python train.py --encoder_activation="relu" --encoder_depths=[4, 7, 4] --encoder_stem="deep"
Rows from block 14 of the encoder of a small segmentation model, named by matrix and row number. Rows with one number belong to one channel. Each number is 500 + 25 x the weight over its row's rms, rounded and kept within 0 to 999. All counts start at 0. Numbers have three digits each.
After each channel's rows are labels from the 100 images, of 14976, where the channel reaches its highest value: "peak on" is the class under the peak. Only what is clearly more common there than usual is listed. The data: rendered rooms with furniture.
# convs1: 3x3 conv (encoder.blocks.14.convs.1.weight, 192x192x3x3, each kernel summed), inputs 96-191
# convs2: expand pointwise conv (encoder.blocks.14.convs.2.weight, 768x192x1x1, transposed), outputs 110-219

convs1.114:494470502486504496502470485478494510463489473512481504453499515516466501457489544516492442519525479530529486525493474461516457544518502510456485511478492540467515522520503496467494469506473492487511434503465483495479440507492513536521478527513544454498476452446514517484495455515530518456
convs2.114:500502471478523518515507495502521479433495515545532509510542506486485486504501480527513523534545528505505524482518467497485477528496532503472519465464513420459513507513521503472502496493522465468543508469440535454486462484491521470514485511476487499499516499475513528494471486488501546527478502536476501472511459495503522518501511
peak on: chair

convs1.69:459496524516479467472505482516512520502520496490490481513511561459532565498534520492506495489503518493504524554483464475503490516510445513469500488512522523495503501474481506496447491496479516493533462490495503486475470508523482486536531511496496529497495492464508536532487441492490542485
convs2.69:519487475487508483487470495489488469486497484510524470477472496479482457481523473476517488492475484444488520490488510521499468489501538484492485529501478468468481503509499489470463472475469495490483492481469522499492487494503508454498474531520536457474477489467508484462520524485487497475465484516489472479538470484471517471474527
peak on: ladder

convs1.163:500475486547500476477513536516520524459497507461516486514505568446534533498537483538520500470527513501513518517492475488472511509503509506485487508512541504522493486484493497523497508470476509500545473510530496495458497498485485527473513499520511508479495434504533508514510402516487538480
convs2.163:520512479501533480493496488498502466497504486516507467476500528480472512429504501455486498496476497483492499443473517540533462515509521489489486509495507509505494513518471463503548460483463531498504484507518507485492482478506497474501534505520491494503471505490455501472469490516472494489480527530507463469496542450489507527492491
peak on: robot

convs1.178:533498507510539474496521464524469509479515517490450483519488460498512462550517495498474486511516503508508502502449476523509514515473510498503511481545517536507462508501459494549502462490516515497512495471512482490476482545556478502449486487508522465562483535486539444528486537497496530498
convs2.178:479449465497447482449511528488479519545443479457479495495481474499502506500464539459503498502462501518477452516512538499494486464489515450480470507532499508569496515492460425474453474466482504484491487487521479526489478436519481462496495514492485472504501480423470502500505504510502504455494472518481497456464471492481463489530509
peak on: barrel; arch

convs1.75:513443514546529502495549550537484525493542520463499475499559547481524556538468519501521477489536487501531544483512479507547521495470555529493498477510517524525501503502471506552514520495514499497520470482544509490489506517525475507480500535532517498507503493496512488489523498506505549504
convs2.75:462465476511480478456488484421513449513509504485473488474474496462445475505508473506483507456522493464504485504464517518500453493491521461507476475478469488512499484506487506482489469488478490500496497511497473484501461495504485485460499490480462493487491507447448504477427503502471506492499506465507499468492507457483489486472490
peak on: robot

convs1.186:543479471514514485487511488517469557508457535504494457502512528501524503501521441500472482482520497501551499461495479518501522508468541484478491481510502509520504505494531465499519463481504495518527430479511486515460497502499482465444481515505504499471480486495511488471491422500472480498
convs2.186:468488491500482474433454430465459522481494471470485511485494498475477492471490482489507512493513516507515481484477516492507490529476510496532466483466486490518499496513480494482479477484489497476488443482480479491466480479509497464505533513512472481517490468443467522465435488514521509489486476494471484504462465469464482484499491
peak on: sofa

convs1.18:496443507473531525487515504511506519482485523514448486505530521505512538449481506488481496503500477506530483509493504499506488460487518469455490490518497484493536494522506487512479458521464478488509492506492510514475469500417481484523520549460493477454460465459495472496482451473468549493
convs2.18:541510530482523507488514481456485509467499512519503517500502514490484504499520501490506515521510505521502542493532482510450497497503511516474492484460501470476495496533480507496509502446499498487511549464464525470501482476455521516490527506496542484492531509547476520475501494449509556490503511451522466467501501497513518463493462
peak on: barrel; sofa

convs1.14:500483471507523483479478481524485521504465508483494483511547528467460532498494488482507504446488506497519538522472492485471498454500518488505529490528493482547467463495460493540515469508513511511532499490511474506498513538509465484488512472499464502456503462486483444528475430511470445505
convs2.14:495469481477471500472514461487466489521454505467509523503519459458510488534468528474522538511483502525521494518515499550487477452450525515516477477535503537559500511473490454472472462533530498496491483473512476534537488495507503440473525505486506492503468505538482520463469504527532510486500467471505513515481502497485497489493521
peak on: ceiling

convs1.28:473546505467499536542468484492528455534464553502487499491527513492470530478515499460501488532525475536505560481478507532520465492491503551536496520477463481520543525463495524493511477538515490519471515567486547532496525483479540509520516526509506499509532464517487525510537509491483506560
convs2.28:503482524482515539543502509450507477460502490479503468518516484486477480526491497505466492475491467493532497514489489470499478518491491515512493504460502511515475510496513521516499509497496469478468473523497479486491486498519507524473508490483470523564475543471470508454501431515491519499466510536488477496507481489505512511434530
peak on: robot

convs1.23:542473476504477484511457514500462512485468478484482476474510499475495448496505499487498500538526489504530475486516463494523507487494536478470487505471476550499480528481474490468512544514466484451464479469483474505503512477488491500473504514518558501451456459484514492496490507511511534484
convs2.23:486514511464530490517501538463487511467508509500508499518503505474515498498525444528502549527519523526516536487516447540491524506519535506481511507499525505490519499547488517529509524517502523500513520482441519469572498467495513536514505431545493514490520505477493518514479502473518540523496509505547533518484532488501514508477515
peak on: door

convs1.190:463456515500468503485495488473534523541499489514551493466510468518475502446494513481480448491511474507514493468533516481491484486510546531504519495491500489492521518493517497498524523487486471518499472509455515506445471508489556492524518486517489468497505479530482546496521469486500485528
convs2.190:495505472517511508486512492404488474526511496519499464503498516512495494475482519486485489469495513497520499507487483477510516530516505498490523462504496463465478496493462531494494453527479516482504509495516522500491512466512476506453510464496449468540482512498477482500537485489471505498493518527511481490517473520494503503463501
peak on: lamp

convs1.57:503481484472482470487500449481504500507465441468550498491518524522470470516464510495495471474486461492516516496525465438434476520510494472505511486477483496497496470534505536447463448516489497515520483480456479510491499477538504521528472470471474457512478482457490416489499486520474443483
convs2.57:504526505523521485512504519510545525509505483472576492490555505463509523474514507515463531486550487520518460510509528574521512526495513568530505494505491491499512510498525461507540474501526509499521485498475533496480457485493537520481538528534500495486505474544503515502481483557517538495513471519556513508514460536493495532513512
peak on: table

convs1.101:474521455460480487461468459494472505524487506475503508514508466478476506500507520506469491453469507511540520541466477506470463451479528490490536479512487490513486486530512523474511473522505516495483525521449498506501501518511496481507484464461513461478522465451510465495487477496480440483
convs2.101:491502509495490467461493505498485554536468505479519496508551477495581504505456521502481502477528507564493461515550522511515501477470463525498485543516507544517478498465497517504463491505515493478496506487521502494487475476481508430511510455529459472501516514484531512475509494534485509491516442527476513506513510506484510512509497
peak on: dog

convs1.32:513554487478477499537456510490458490477533498488495524500483494488469486467466532542501531462488510453517453461505500507461492499445514491489482503488466492494497472489472490478485510489507518476476503488500486491456520465445487509526486504479521504448515450483513505474494483491519465518
convs2.32:482483468512533505521489498506519503481506531552459481473498523499478490529494493534478494480505506534467511500531525427509509532502470459504499488485513481484474508501473488476506511496511495481505505515522519492508522496579490508467471481498481520512495427492506516479520507537450506522473489479506540489535472465514522497481542
peak on: table

convs1.71:500479510514540491503462485517522508504477534535491485482518539513485560504493507490535472513506523486505512537486523503517493507497518527509486552498495489533508513475475483512502489507535506490506473530470513518458559540540524516513513564522518522513525484541507497508501452530509489508
convs2.71:471471460474439498492489442496486472520467474469480500473490456539493477530503527480553485493504545530492469524506523469452520494459542446508494472486480499531500490464468485491473502485510501520495479488459465512495496555485487502471496474475473465511449517499493492494507469503505487505507456523521501469456451496476483440498499
peak on: ceiling

convs1.30:464530481509494497470472495506492486534441519493463475475478559476473561491522474457489497506496518459519523473433480514530503495526515549472472498477501493492508504455510470479480493482498487467530497493500529492496514521498518500472486533504525555486487480489485521486474468477490513482
convs2.30:443461521475518477508464461470475507491484491490472505475427494499499482497540510518530527474499516532463475475533478492524494499520513480522514495494495544515490501500450483462513484483544510529481485498480514485501516526531539477506517513509532530530497584481476506509483502516523482457528509468515497500498472471490517483465484
peak on: robot

convs1.191:497454491486490494515468485502509492518467521467456482480464492478465533508466490496490451493498518484527550489472500491464509477489568486512480483488489492530548463462463466467488491535484504506489468497460492484477552506466479530488477505520499497479523517498502426511499499515501540461
convs2.191:508481499520498489498513529540473495486476498494490523485469490517497525509493505480505488492485516536469511495567524497472503508528526486474499486444467455504491502487476500447507512495506452469502512501507496504505498513578522477474520492520486522577479542486475525495568476477551523531519496487463517490495483495473496493484519
peak on: robot

convs1.46:506467504455456522492519491465444523457573501515525508499467459536518471517496492526495454531504481527513465517494495505479476504536522529481499504490495505487493506550523493550522546499545514483489510515550526494510505487540512497500530481500507491541518514482513543485509560508535518493
convs2.46:475483475532511476469487491506495479515501507485489470482467502515466488437470470503492453473499450476469504477489519466482511506501491411497512499498509457450501516491492523462494476448470534498484494491509502501506475497516460490489444455450470459496506443438481499477490490507466495499462504486500468460497515490490471472466489
peak on: arch

convs1.172:485472517485517502468454485483515488457459488522521481487482471461498466476531464470458500497512528540512509507499509479481480468517506456468499504522485471495485504493491478491524451520488501507482463512480453480478489510465513459466488492475494457464487463513465464479463456452501489461
convs2.172:468515432475520503493524518511520430494518462539521526548513506406456474480468451476506507514561539476499487497481497532494496477538493502492479498488501478491493516511519516530484540483526481511536524468455502489519499487507518470474475526513505513426491473483480518481495474501475511475501511520481486512462437486510500541495529
peak on: chair

convs1.134:490506487545537466509501532494545488490488456482466504493519504473497491475468479444489500503542497529516482509514505489524522463490524485483508508507536510506483514487446489517468509494483480460474509492516498482494469517500476469480489510501526484461482471466484437495455471504477558456
convs2.134:555508476488530521473489537487532472485501494498488490533477509523495503508503511517494532521509562481502512488507528493499498502485507528471521454468517480475504498520528516524475489515558467459538521497478469515549488507500470474511519479523496477506483502501527550544526514477471537472533519507521536494439462493517541471548506
peak on: dog

convs1.150:532450521493526490496492522520483471499465539501500495489569530472509513546523508488474491468497488511496515491487516521520497509462494476503500536450492539514454453458486521517528491541466478513525457500476478492458522551516513496504495517476499485480499511487529504503498455493489484498
convs2.150:472507543472510485487509440516482514506513500435518511455494477506498519528509518469537479518477503513484498528486524476478476469483537413549483500453524550512492516482486509504501480471487488466504485461523458536518505491467504473471482556464498494496519487456494534448470450479453529495470450507498485521449499423491500512495520
peak on: sofa

convs1.120:466472476460475502482501516499495466509449485490467478476492497479481485501465482463490470473501464500492486492485466504511505469466525515500475473488486469487522515508499508450466479521493490524455495491485539464466470460515470504540495507505491483516467522433479488493490516471449522481
convs2.120:480502542495509546546524515492475494489489498472506485486496549502465492512541478496498492529506482535500541479497466472463483503512549457471506532468539527490529511532514500503495545510539511473530518511472485470526514459527526488503529459553488489490520490497498529506521475483477485523459506501513524532497498480499481479523449
peak on: door

convs1.6:518464533511489513487510513460505470456479539516529492516506505470466531495523490504475525508501542540512529448533524483473511495503500476491475524493495471512503490491518519503562477517496523539500472526507513507515515507475508542492475506470476507476491443496488491467499438504472473509
convs2.6:489481414491505486491542527496509475481496500522486483495497500488456522495454493501474498510530490500470483507496487491504488512533502476498517517533495540515480500488491516502487477478482513526531491504500507501478457469536516455482514498443526501467478523447487504445450492500490492454504512562445483486517507516518518533478529
peak on: chair

convs1.98:455493431496491475498506496461478519479502483513480498524494534485509483460465488504497491469510522502542529510498459523484492461539550485459498473448490511511514504500508505460478467521500494509454499548509515492495496471464466525470451488450498509435491466468527486492449472517487524501
convs2.98:508500501513514480473498496460492504470505596499526483489498518478526486479458509516462485528510479553494537508519495497529512477530542545494545523581524569459501508510478503518509465508532537498474543513508504499541503481581541521479521439521493499507535508518521508505538533496507501490470474503504531492479487512514484485457503
peak on: wall

convs1.170:505493493481532525520513524564543515515533556525516512514534498508531481527513463492506502557541485549504488505506527541516508496503538497534492504546499534562489524505482502595541520503544533501507500498510508526506526553515501501469503537507544483501486470508510506490500475520539558489
convs2.170:450471451509456453463465478463513483471492493498451463471474495467488491478476465486494477507471475493443468468471498440493495491476491445516491467464474491489476494490498497474470478450413473488462494494481499493497455502501474495489477489481482495499481473442476488503456455476455474504497486471498490444472493471469466480492464
peak on: sofa

convs1.26:468519500470532513509479476469518491481485512522493492493513495492486544460476504454484470518503466519497509500475541448532442451470530498437500478481460495499534497515471510503481484519468456475500524502478498516476456486445494482500508550464467478484482480442464456504497456448470516505
convs2.26:531482511487484509508497490447518453503528552505522533541529502516443454503490489495501503521481506532535540503535515501487513481537513545474461487465509480507519535544497496447531495476495516472456527496501487491552486488551509480505520537508484461529501474552533533483460466506531486494495478456472536501506477517500497459482511
peak on: barrel

convs1.111:551502485537456506533452517482460496518499456511516516478483489497486526495502535505480476473512480493520518520536461481485493541518502497474513526448508501473536489486467517488522526476475476496533467524522501492524528504539523515505479511529500499486515479457541529502561484502494464519
convs2.111:500518494470530497553482536484528470509527515528489498497496507501492502476490535512492495514487516518489487516512499457476515502491521485520501484496533488477495496514454555520510514503521536536517496512522520526484534501529517525461526475558518490516546446519492550495538460500518509530489505504503517475517507468489465503489529
peak on: door

convs1.67:518520507483485495471480442498538500527493505490563496537499505500499534476488512511477485516484520522527490526511489529476474479482534529471543462480455496476544514503534487503513465570497495502522474512464509508499516512491490480512503462495515491513477469495490447490504440480469487512
convs2.67:514498521485488470479504501461500490509503490471493512491502468471483452463472477505470468470484466514490535487486508512520519489523504528516489477463473530453481498478477512444483514496495490475513482510500511485507486464537550476451495518542532445473504449512522494501533528512505497487504512546485505486484478488500518521475485
peak on: dog

convs1.135:534526494534512507534494499519556527498574525526554545506498527538521531507503494525548516502502530505500509549529505497512507499523504499500510495520520508512496503529509516537518524479524518493513536500515499509513467535506507501483523515478513512493482475517483482495523485493505520511
convs2.135:492473492510482479503472487467493460507494498486483457480465494482470477437473472490468491493498492499475474457469522460497482502515487464486506481480502476488493495503493466500479485485471488493469479506495508490491477480499479462455493468508474463498496498474469499484504466499433483490494500439477507455500470497477495493477475
peak on: arch

convs1.79:496398524485504508498487462495453493516506507543486480479534563500499514485493556471476465473493480485502499524520508507499496529490478458455508535472505519479490462506509542477477505473481463490506473499475501506551508519469510507532510502481469517454515469478509514491521472495488456474
convs2.79:501511476484500502540499492492466505541479482525461504491479481523471477476494494504507466499490507489490489466491541480496496508485532469497460473425523543486505513483533476485502467462505481464543497489510496529531500508498453494466512503483470507482462508487506499482559481486513491483480488471481475486467487504501486463492525
peak on: dog

convs1.84:534505520512496478547485491523496508516491551481512522490515453505454520522475512524468504461484499476488487476467505499450519503451514476518487472500483486476486455493513482500536500480516473502459482462509471485489508522516493514468454507487490532457547513518507497516518515487525473534
convs2.84:544496498479494486511497516520466487542472451505512500512495476515481460531461545495483495502504480511497481537513519473451457502450488521495489513460489518599466509511506447473457488532511456493500479520531507496517479498552517523480476512517454508520474473510502507476494510547479470502500448526483528516449499452492505513486529
peak on: robot; ceiling

convs1.158:506477474467477480490458477529543542493555501488521522515507541464500523478476521510519492467498477528498510558475468479523488492479497464505504482524482500547501496476488493471484524520505525494493500478499477477500515488464494506503535474500489480472493516492508481502489476479488515488
convs2.158:508498518517499501502462502494513507499494503528540474477477520504462465491488492471482514506498478468505508514530503518527470501520490542528480494496509467459523520513505492485516467513524483498479482490482498486478478493500528470506468488480503522493514511489522482503523493496444520512476517441488450457522519503503463482510500
peak on: ladder

convs1.43:523537490456503509523472486500495489486528535526524521491483465504513472512495505471491522482525526527501472482487528483511494490448504479497466504526471516483495482519475483485533460516496482488492542498493510514518469496484503453483476528497534485503509526493487404515510525466495529498
convs2.43:480503478519499479473487522455503492484539488494455517451512494495468477443542485470477510485467510500478506474483487477486518497506477501495493492466491441437522478476477532477502496454491488446488510504488512490513478459494493444456509507508507461465515466482502507523490494482432479516489504473497532488482462537506499460509472
peak on: dog

convs1.136:445449495475502483498453492496462464475463491510499477495486461479471455501469518460442491491499505490506499507514494506499474447525531490461509485495502481502494509473493525528504456521490495534474534516459520506452513504485495469537500484451491459468513459437464435503472483464483498479
convs2.136:503497566508531500484475515462464528524494517498501521484522501467555492525474489497484527510498517541516533521478509509551482479519488515485519555499519519455484506485512520516498517516555499530514495487446502492531506437542598501507508458532520502478508537519528527491470485483473506463481475486508500488505506506496472479490474
peak on: wall

convs1.65:477476494485535484502465461463481484445423528515447460498476489487505505466521459467497498495513483511500499505471513470438472490519525502494481489526485476550494486509496479534518539474475498540506485528496501530484503496499501483485523527494502526482496486492485492474467466501463524508
convs2.65:505501517464508497520489461522468450461509475477477493451499492534522505481484504530487473501481491510525479476499487459493493511487544558507451496471492489491511501489533487487484520555536498492496505472481485491535495493503560542501529447498505487536468450548483522470489475481604475525518513488517531479505511496481475511489479
peak on: barrel

convs1.66:524495502516505477506472507508492482472490470480518500497511480502438512513409552515523467459527496482543503512508457493522524502479539496501493497481497541486520496502475494459498453510480474492476486460476506517538483510508499567503466489480546487501497475442520463498517481513464478486
convs2.66:502510509504503516501456516487477494475510550511502501483482515479503536537514479505503534487528468564501559532533480509475527528489482478497528501517545495501520520511472493500519492491552511469540540479476603494508495492541499548510512495545499518500512476514495546517495508510460527564476513519540584473504469473499528474497518
peak on: wall

convs1.104:505453486523521501507497556540510462517457509491479479482505523497485532533467473468527475471515479507541522497471497550539561460487511494484486475471502518501503468495486491501472458514480462465467495483458493501511482513503475486463498533479521505471483504472519426488464476503461527479
convs2.104:488507516477534507488464516505498503483513507538490543504476522471486489502499480527508497535531530536467513499504504541485522492521530497483528523482536480448527510505448502487517515501487467457514514490494491469540487500503496511497540494502497498500515481529510547527525518498509541502472503478510497501504499482517506506475445
peak on: sofa

convs1.31:503479547522489471507451473489451481473471505486463493471512482482477501493503525442438469493498523516481490471533486480509471500477503454490496499511510516485496502489495518494471488544501462515511484483427488500508519522520501484536483525497472502513483493514480436520506516470496462481
convs2.31:506479572532539520511524495481476550568472471553483509485498482477497511496507507489526510503470506498507531492513504524444529470466503521467495548451506494539493491488501473483493503512516495505520461477488491480511524487490519528485459524505538489497526483540529501498522512489475525474490508490522495482462489513484479469539471
peak on: dog

convs1.137:469491512490528500486488498518465495489453525532411454486512460482477524491488529478473431478515473515517518507451519516513516496512520473500514482508492499520500459474514502505484517487511483530522433510470493501492495529519492528514516533514443530496491510500493521535500495494469504506
convs2.137:496501526488491501459446468505453482535452442468459487460503461506517489523483497463499473500479473503488485463520506472467493475438476510518476529463508563560478509490496450488456509496504460480513481447492484478506502488529498465500499481518502483497482507531484471507509502479508493485470443459458523448457526493473496442536530
peak on: robot

convs1.148:524497469520503497512524522516472540502486513519529493512490489570542475523522450525470498513514526508482487516503524527514534492560515487465516498514521513508497492532544494528522477506519528539512484471499486507518456500494486479461486518472523508504500482484503465485509479483508526475
convs2.148:474508471510489464498489492525460490468499516510475499505440505477494504485491490470493489496519519469474456435445505489503474514493520469501498497499483495504489495520491492432497474432435503466462510505502520476499462492505499479482466491494496502496490428501458491494457513511480490498485478454474516449483503470478490483476500
peak on: chair; sofa

convs1.99:490488504462531474465511481541501522493505512507477498513491466500514495498490515533439497473492501493460473506463523515491513475500452473466515484535500473479470485493493466554513461491489510550519515478490455484466444546486467492492478512513479487488479498447449482498489467440478495487
convs2.99:509481529493498470442482518480479502535492505471475519465451486492487510506477523474462480505478510503467474489486494509488487467508513511460441509447501524477503506490518507491489465495475474484529487510506516530489488471452507461493509518489484480503525470477493511478463507505475511460521518464503478480505480492457477494470502
peak on: sofa

convs1.40:456474475476491455480484481504463481469465507475509484502478504448505463535469472536444486415475499495505507485512485504446493470501477474498505497478506488485486467487491482494498489502498501503462491473504478503462501513508490516450485466463455511435506468501490516477480478486486472501
convs2.40:501501460524481477479467496544484495556472512491499502465486447493536467513474540513479476538501493492501561509494563500511480443456503493480487505528550526518481523481498451511464436488513587475520507484525515535504495510539489524483491434449472510492488503525514510468533514518457513483502465497494526495521527504512485479442504
peak on: wall

convs1.162:517528455502481510500499475525547545469491468476481508498494521491518495460500448530504483471496534502466482512461495492492541503517488434516480515514496508502473476515474457523492494454501505521513471498520479478538488498460480486461501510486497500462441467475491451472497452488493505476
convs2.162:497468522500536501455496456508479461487497473494505513478528534496536521468487506474535514505502498490480509499514480496507518509496484518471505469444475440522471507477544508531510518545518503488493539474501496479509508493468510489502546522496525503520508489516506508527468489493474487484536460481478502506529450497481480515540491
peak on: arch

convs1.143:500514465527512443532503481516481507468462504493455508478500489492464551462521504478485507460497509502502504459502505456496499487500504474502505478503506497509494493489483509516458500454504489505508467468494490534523488543500475498518492539475465543466485456492464512490447436481454487507
convs2.143:527525480492495485503438505488442491558467458464469513498521449508477468499485493484488502504484498501507525513495514520458480443450487543483482480450536521569499529476503451493478479496502462485540466470440451515491469498476482499495475468477477461496465445551515515487537496514512523473472491463495488466489494508490477475501495
peak on: ceiling

convs1.117:466474514492507429507488484524497452457467532511472465473493482482497554516499503484447476462480487504495509486473535486494491500499472492513522479476485512484491504511482541498477525475474479509537465455498483489491475531516485498521481497473466509495540486529501495526481452461444474495
convs2.117:523480502504495475499488474507476515565432493486497538480515465502531510490477526471500498509495485484471504486509523522488489477464569496483476521513510528539532507495471511467492501495519508474525494478488481526500526496434457469491497514507497482514483501506558480500484479515471526490465493498492500499445545517477498472503517
peak on: ceiling

convs1.183:491510488456483488502503484506475457479394498505526480464492433480483507502495510480432496438481470492472516457484508492494493495502482461479495466482490471485527455514510520460495502503496472498496488479480477504465517496514490513529452499468459487493504543498486476498502463454445468498
convs2.183:533498548511467490516492499536504510527512486476485515461513453467499519482484498504516493469492468491518486496530506496483491489482463481531485544480484513572502516447517448504497496495549502530527498500482501520487527479545519502509456511506520505529479492526514486492451484521482503529519500513514511508492515504480510502506520
peak on: ceiling

convs1.182:446523481465488490522471456462541485439487492503489506503469512473479541472487463503490505493519495518557511511480496451468467466502521478506492457525492488495506468505476507517462465495513508512473532500475499514501510492490473505481494525443510538458474454474491493478431465484495508511
convs2.182:511490491512543453482487509555482474490497546539524445506451493479526482516475515529458505530512507549453498523525497470485497512513541523464545542539544486497510538524524480475463478494535509506466526459488524512530522527511487447496551451516476510520488522505515546495520487500499484522520508528490521487493531467523482484458508
peak on: arch

convs1.94:480465487552516443512467478536515475476463481514478489484526471479466471523517500465427484493515534536469508494493499510519503457506494458521499495523513509488485524472493514534500486510529480521484493457476470536516519536547500464480480502488482523465514475541488492513471480476509500500
convs2.94:506475506468498500450505509500468502543438480485482506467517441480488496510474508493484501512488513505519497505508547514488478452445527515484456528503508536548508495485489458509465507520517487467538483446478473534493496498470501508513502529455511494483483501495512495484522490521484516449501486517502498489473510504460495509514504
peak on: ceiling

convs1.188:495494494463455497503480485479486481498444487494524497466486476492459481499478485460470500509501495515498508477519457480500467480473529460503483457477483495457491507493499491454486439533486460489506518495428516523470492460497492474531449524486520461519461484448473442491519490484494474496
convs2.188:514487504506489504500508525479512504508504511486478503507522519479483507496518477541525532516546532496485496503509459526481516499504530484475499506490521490490516535508555510494506537504489478532504552491482508468524536477489542507501504498527501494536541520517524550515495509476479515503494528510520518514526476518534513497508447
peak on: floor

convs1.133:494450509449489485516486468475483526475480481504506480476507515500467495454529495470485476527542523513515524488454486438498461521526496452504463479522474513477515520484502525501471486505480499553505482529479512512491484509475523475522475552476540473498483474493532429500509493507515518458
convs2.133:521492499464532506476535517518517485475516521562474525496476517484502487487469486488491527500530537507489514509529452490456517491472511478490489512479507425529495486553477509472503500462457451475483537495456518456537463516496498514487487490512502471491531491463469539520488483486498499479502514514517511490492462514504509502477522
peak on: floor

convs1.53:517477506512471479513475512526481483496473494489463521456551511483495480522486502451515488477537467512494478498484455464515486520491517495487477499488504548476510514469468481495492502488455454495485467459474506481507453479549475497499484536515531509484452483473498471492535524499515527480
convs2.53:489505528452540522539525559503493476509492533486480498473508484490510491522510483508479571553514485536487544482500486511453510477495517473470451465512502471507501494546488519481503486481486494484528548500483506444526523483493495477529523446529528476505489509463488529505471493513500535511481499511551530542491502466523483477497513
peak on: door

convs1.138:520513485497486432493473460488509523499434477513538514473517484502492478502503521490463465439499498500484487495470486496485467524535489443491496491507515487488507460491494483479483523474497475485510472460458452504485478538508508537485433523503499501471506492520496489513543456464467476495
convs2.138:547513521522486476500449507549518505532503524520514517485491499495508573490500500499530488486501510488514516449516522520484476512484474518515484518475505523490477505506458483522501495497574525490523501512504539514471526484522536538475475558528572488537494470507501439512469492479459522593487505496512536521524484486462499523496567
peak on: wall

convs1.109:522512474564476492503538540497469552464496482505497527487528517485504472462498469529472525465487513524463472467499489518521548479507513469466481471534553518466477527506513497516480488475498486516502475491540462485515454520435489472471479532457508529436481469489486513492505470495494515518
convs2.109:535519550496538530512504530497484500489535493490489505508490524477515517430479476493493451484497462514538477522480497470519485510528471530521484482481508481540511517523524508540520512563474493511505528530537465509487529457472503515552533473493465543483526483493500503495485445536504468464545486506477490487507505491528505491523478
peak on: dog

convs1.0:494510551519515470503469504471493469547486494472478491465524500451480491485526524464473473491525492513477516481445455488511507516474489533527481489492500500486522533483468499491470504499539458520490459485482524483489458509511503496513475531536500525500489469503487495530512512457527471503
convs2.0:538501519466523509534504531536468472532526510484469451440524482540506481550515470489477530480494482498502565460495507487481490486463494443502473487500481500537513534491481508490480459480521522461519527532496499467490476471508483484508499465505442479502501484425458530462485476520479518507469493515510518544489461478554493482469478
peak on: door